Rows from block 2 of the image encoder of a small contrastive image-text model, named by matrix and row number. Rows with one number belong to one neuron. Each number is 128 + 32 x the weight over its row's rms, rounded and kept within 0 to 255. All counts start at 0. Numbers have three digits each.
After each neuron's rows are labels from the 100 images, of 14848, where the neuron reaches its highest value: "strongest on" is what is common among them. Only what is clearly more common there than usual is listed. The data: numbers of one to four digits printed on busy colour backdrops.
# fc1: MLP up (encoder.blocks.2.mlp.fc1.weight, 512x128), inputs 0-127
# fc2: MLP down (encoder.blocks.2.mlp.fc2.weight, 128x512, transposed), outputs 0-127

fc1.374:167096112162101131037140146126098142098107063110154204115126132081143141093151166087179129138162110120167119143129137094124122084150088113122176126150198145201120101125102177176098058047132120127160127161144119131153156159132130107137133066184176147102148164045096121119132140132108162177165124098119165102163108040173084124128162142103131152124128108146114116118111115133151126101106
fc2.374:166147153064148103181125114167125121143158168135109127125136161110119099116112154113064123115139127165074112136097083141107060162131145144063115151139112098099207163093212096128137112172162077181173098117143104129129066113159121145097125135132183166130145042181116140138139121068135131114100124160129041152150119136096113131110110118149097125174095194169118174145103100113143130134186
strongest on: grey ink

fc1.92:088087149133161140096152171132119113103064141165132150159191163078139105118038140137155132075116140137145116100093163122147140139157127153156130200138111184153154111118141145160122196124121161140152096100171139115132118107126147152162179118102142042120071158163105091114134148170192104142080081096110129120064183135115151161074143113134135108134112106141093112128157125115095072143027
fc2.92:139138107117096155177126097164116156152192137100116097089061077156130119141196107119092118163106107127125168147175100129081117121114097052129079069139147117131151158119118141112155106116094124107129149124093108137120113140147119099105120122140097211155215079080137140128092138129040132129175135120117132133198075137110087095186150181156102150139159157124144156132153127117154208129194
strongest on: on a plate; black ink

fc1.169:104134069093112094121123134107113174166183084129123148106152113108151087161124137171130141046144128175149152161122122117140088115082100183179157137106137076136082151219101159149156094057112116131104114128148107138041132042136134118153161149173150105151168147141094116090189168159177111124033102137090147124111117149124156108119116114102153134136124130138118089129125162131157168187133
fc2.169:119141149154171178099103103165088096108064181069136107112132128214096100125101172122136051156113116079147109069178105108099177141147127093085091083164127201113207136071165112157115106173111155150147165156100164095152158186122136116099107114105154128120123145142188149143125081130090093149190151098133106114162134153131124104118164133154111106144146093109099185154124109147109115090148
strongest on: pink ink; red ink; ink: white

fc1.145:132107109135149168126126097155120127154061074132125146154159113122128216188044155120116126073205120154118142127133118091162149080177180134114105095079094119147109157143074140156127124155080142145140116130127153138066112108122119153187082146156156141151098131112076111170082107121151115107097139139095161090106103116145097094135139184113082144103112148077081174124165139149174229122157
fc2.145:102197121137125098147152117095083126145164135069115131110076093078100071110186132107111093145088125076122110192148140173063097181099087151173202141187148159121124160133137123141161112094156128162115144121144126145168149190146091122060157079171127136139113154141183136064166100087104131146176106089157083148143120119166121126085066159141180145143131117142120131120141110105134061144104
strongest on: green ink

fc1.27:131161148087107138142093118106125105127126125090164089144150144067207154139167137130096080162163122120165136094146119111123114175109152080161118141104138135147172126119132153081113134107049149147038072121173153104133110116203148152141120125123147165143143121067045112160140085047157157175132140145112126099142140193114103114157109132151155157122164109137172039136108163122078154116171
fc2.27:126122162127074153080156165144201176175135127157077166101169129124118167095076090131128199108149083168057125163102128174167193061156148129160168117125157119136100141120079149154103093147152122129152114143104090154128137122110152123126113130124054114104130123163212099097105114133184125108124157165154127164089129084149100120075081097169087118145042125132110093123165106157131125109116
strongest on: pink ink

fc1.215:124159132130145127132118125069122086119136098137098147125145134164149127117113147162123097198119144174120173104049127174121153157121079151151096106111148128163149057101102133150215096113153102100129095160112071145099125148176062139128182135141104123144132106129095112051156165125159140156117047101072194152173075148106112103125157187108167093146112089127076158180122162122160143165125
fc2.215:075137118119116121105122120172147125131094129129170093095108093148023107132108129126149104094135124077130072131174162078081129099093180115100140112117144195111145178190173148138094148089154138204124155105128206115100135129079198114127099111129165142143119160164175145184129057160104086118146168123180084123152176139177145151095107085153072135133134128143106127116125091151102111127147
strongest on: bold; red ink; orange ink

fc1.450:099116074174155136148096097106077168142122117080128106134173123168095141120114143148146101129107127167086047058180101132119141109128141123101193144110168127171142128112161104115145176115165156127145088126149133081159132084141088199114145054129133147122084173121139137079170199083123109123140143058136088139123084133100169095073089110149176197177137127151109131144098150139132158188138
fc2.450:103118181138090127139082130102137085128095160131095107142130182122078089153122116082117143141130146116223168167116163132108102143158126148164077072121143137132189170160100172101118077144113081072127160190098151134115139136140177082177092122144160115134174112150128142159077074151189170130153125123151136148117099141093094185172136198117107080069126136105156089112073084086109106115124
strongest on: on a plate; white ink

fc1.136:144181178138111178089126162078195104129151116125148175113163161157138114106161137152132118101097090123124189110164113113100108127136158163150176127123133127185108154096123160141079117106130127123052037116154108114136124084109096165144132118161061138173101112110153108120126081110164162161180114142140108136119112143146061047131142057102112097164104114172123057151119170174182127092154
fc2.136:109128139124113125076139095189135139174114121123096149169139093063142195105087077148119203144141139116095085166159122176176161084179152070137141105126134112126100123184126081104093123112076070137119105147116156165167177133145189088091135114117169118125159149123157096091126130098181104087136108195117145130091161144195123155117061134198103120132111122151126109078120116145085115094177
strongest on: pink ink

fc1.122:129148098169135202162154123144083145161128184098184110089120112110126146151139154137128158143127149107088079151148129143104125135120105134137115096117162158158087172127151084104112161074114172212060128081121144120130116177102119134128122082164063120094081200054114094134149073153122207153152158076131109089148067131102130090147115160154135176140165132088131094131162063132126137096116
fc2.122:136150156075136113103138159085114109146120033129102208103140158139150122115157116104162083113105136093172138106126135147130159127175145127097110119150122132044165157165112140130133113173176134121126141175144152120136160043095117115131156161071171114142150063127136087095115167112173083126097038190132087152136167136100117188140166092142116086095127130188169140151089136098088103150103
strongest on: bold; white ink

fc1.335:118134132146111114113158126152147151105165178101095061138134112194174168120152169157171128178154135100144079143110092145101118118128132152149101103075099146178101090113120094187084066101120138075108128137138147100164145142176239111133105140106120142151082082141108071108135114083141123158134116113139098087135151091138220125139099156067114173152101146110104156118202086115167108155098
fc2.335:132166157120180112100109132158104072141131137127115199157097134063074048124105092142089081070120095130090150106152162164146158086150115114154128149174148126138143145191119159089182179139136142134078171135153142173084116103145069146150150101176121134095122118118119102184146119138140091161119140156059111172127155100129071107112180129110130122096116095140122138139064192123126189059152
strongest on: on a plate; white ink

fc1.481:127125124131059116117180071068079160073072151129142107178106138101141141142100106084141088124176121137122120103189135119188116144190088157142182101111103096153144122192120156173167139097110117141116169132154108145148180151160114191136139106164142125107150132063139199169118115136166094186171107147115122082212100062106104107118109134104099084134098121102135123153112132092140084091126
fc2.481:133131110071190088154088181148169111137190116114109186054146119122148112117143163157114156121120126131155143096064096138102077123131141154116125159157156146122100155116149116094097114156177109173173074123081134165153119142153168076140145123134123146128111072167110072100128131049062131108148161093108097134155210126145110140036148148121142162134179183124109147082149092077119142118135
strongest on: on a plate; grey ink

fc1.452:133075095109161161095121155108160131148168137087136134137138072099117085098074186170123165127070135092118088165140144157152117140126145182131134151132172165113110175110180123112089164135156114144122102137109140068108058175168116149087146144146150143098146079078121134081141147118117110159132085165180102137144077132151111155168097073186169176140177153096123116094144068066088174138062
fc2.452:179140127103135143139121121117146162068108135151134151128108141131164147152180131096167088120195168211124132149161120102126117183116078094169118084175125085102125116158124157163134079115070190078154112125134138097119143067067183092177145134094120096161087146156147125115088152119137152079054140105105119131132137139124156145092158207140077083105106110151143092083087120205134105123150
strongest on: on a plate; green ink

fc1.116:120151177184041149106099164131088147191163151132073093147114106154088079099121175060185134106192128127150160168154133096100133132179119128147131145163196148155107129165142122074164106090109147068119149106158168138165122146117132144152135108157092127102103105114094108133150109196109074168146154143129092134096164174101127116144124039109078106119087105123119125154096099082115118143180
fc2.116:113093103109146112133159111130136056107129126127181169117159190139145139134160054167095096105083110077107104083131153123125119153100086089182140143098093141085111125099127141157091142156174111204048158169100089116106121120162130097142175137045087116179152139167123160138106162081137172102115171122091152103148128106140132136106144159137189180160118148124124154133160174198131106109063
strongest on: on a plate

fc1.348:169146141167149063147161123134133082150171068163114076121095115127121138139190126128078120111096055161118182156068159170088160151139154119163148121081123154099141103152169073104144043114137107122085118176129062079143160140099170141126093114134135144089153142123073166102098135140114129095154111102162144188098114126112188100141179188133105123134189152143106081170112137119110141105178
fc2.348:056118078110093112107151135132144140085078167128156115159138142126132099114108122131175118095121196119133118105174091082156121093146140115130144117160128080164164157086155170169118216184108143093179110090134205180118101154125067155116144128126138148167077093078177069138158138128145086179098168159069135093137128119142096146103134096115172118139074090134174147062151116146149116151098
strongest on: green ink; red ink

fc1.446:147162098111113146127068140107139122169116144080131131126077091097097148093156119136170104099109063137117190156146147160172167135154183160163111192156146082102147178180113118148130132168115106100142134097155104171116063116130078143122161155078075097096132143111166136182157098120142140115154077128176089112133152086124089116093205125061180091175153113185097108112097092174087119119125
fc2.446:128102114149130071125156104157123128125183148156087083121190143138175125148123172127080114180180160139123083142105119113121060161093086128128121070140093154149115085149106139117102123127119147197145128147147149067154155141156167097072079082210143123118092097139093109143081152108120092109134150113110156141135112165153154140126031173194109138051130140088164162123163170075151129152135
strongest on: green ink; black ink

fc1.93:165146074123147183141092110164171129130085151141091200107153122102173151088094170104071097125136091188148197087116096122195129164172139097133073117070154168160131157113141142100171169138181098105093107115215110145145198117142087133075177098116118129103114130163141106089122136151136127113124119122124145124134119067094138138170140117155152112101156092126128144117063064083114090133115
fc2.93:060109197168115062152140134120081070119157112112151040169126131162076110155127079148171160199134167090115105182118163133095089129097078129149182146159112076139147112166084118154109089133079174144138136137088140101078085111130162065205104150139138120138150112090142131167108128159141157127176130164106118127127109161137149113109143092095115157133110142133155121139195116139127189083118
strongest on: pink ink

fc1.407:092051068155124140151117147126120095193109117139148127076105103128163106105119076090180111156128096169096148120170120059100088090133181099104146172127140120205133104086111112088179171062122119136157151142123080153136118113163052105161213092167102115110185162168152151173147107150117100111110106138105115137135105137143101093147149143150168142165149192129098158108122102135181105130155
fc2.407:145142062078123116079072077081094109146125086159182137062068118180153141166102112156137129130154084117130148132114124137128050103127080099128133098104135140096092155146147164074173147131114112105157123140183100152139095058172102156127113108147122155127159080141127111087131185132160126164126116163106088194164152158160142124116091112154134152196156141192161102070120091175156145171149
strongest on: grey ink

fc1.70:125092100132167088098157166121174113171129129146148094117093141112120091147160069160072166124197160131138137141132069135130099108119138121117132139149140159113150107110143193082156071149149138084153077182119129097166113137140048114138154125108110103142080156086097159142144136155125144144157115177152144070105086072110167122199162114126141154081154039136175168152048123104088164098140
fc2.70:113151114100117183175107158154146137162097102130155083084131116136089150069116247104113115048192136104203165112128085132144128156150096127113134113155138091204103151127191130121118103138094136030131172077143118119118122115156106137172138107103139093142114146132185127140142147055140170141114095144117165129111128179140096135136136102146133136148066092144125114114140176150081129127081
strongest on: green ink

fc1.7:132149132093176151183138196153081158169124111134088147157174087152192155173123133077111167172176205151123077108079117052158117150117128107099104081141117138092135145134136127164120104083122127161117143129144114117123195070118128173158156141082175167088096090120139126166134103111144107128095163095108142083146133121107087159087125046146076067172150151131078125148101116101166117138145
fc2.7:110108058128059081111107087130123128139137110102123152093091166114096104118159141213185101148128137173150193176122135127073129142162158132108119187123118109152161127112143127100156132132157159121150125121129146132160067098115159060096047137160081070170155144156128098073173164143142089112160127136157131135133116158125067060138121226137149179119134096143143106128167103136078119110127
strongest on: green ink

fc1.447:162064186111224210127128136128106169090128127116089124100157071140163101101139085128148134109145128145129139174087095163116161093089104112080104179135096193166138128157097143127161135127109109108097169133103096137142114085137124145141167174131155136135086130095145179113120078101093129100165160132101168072181122158177213131110132116098076106175125142069138079140102128128134069115098
fc2.447:122123078119083091182123112164153164144141133156149162128079152114111119109139107122112114141074127131159088114189137082138091170120122146126118083113156096105164141150114130103146118173168123134193126109181175097159139079125142090127144101086064120087187113158136130167096163143073194105085129184132094157112099179069068145131128087169158177134168093156063111117099179111143192167113
strongest on: grey ink

fc1.363:140111123124107123113147124138186067170201139121150120142090056118105144055129137159144091126088112167126128131149138112091061103178116104078127143152157122113142098123105127087092179155147086154123116173130094130179141147139136106064091075127081179166062134137129126163153164117159110108192133137166105131148109128133127097208181113123156099187111138069092152135209145076113106140145
fc2.363:107145132171161128153148121133122188083037126181121144122149174107131118141101127106096161160167148081137107153097090135150191165095128146139098117125117115098084145166137131158162124076119131075157149116143201134088116125134164155165144176111194107069180126115131121128056097112088159159092132108104112148107071136119134169081087134142131183081154118180168081094047084169135118123118
strongest on: green ink

fc1.483:153142162106198141190110175147113110089168067151106148132158150074191100115139122179162145209101139150116112172165082113149138101149127109133149049102155121124131117122100138143096151075112141113122114058157068153068096165126145159114112154118123174148129044131138053125087104115111150120122152147139118165098125193063115130098134110086143129117136132157098133124132187134123194090127
fc2.483:120124125161068160107142118111163136160069144112143111131085117153082147104177126131088170092108126135111129116108146186108109121152162093121087200109142113169166135139148129097128105166134116118146075191097189154215130108111101113094123107127083119098136215136107160121199148113147118128102132184091110114142126104174086104144086086214102144135093131104179087076113075106133127141189
strongest on: pink ink; black ink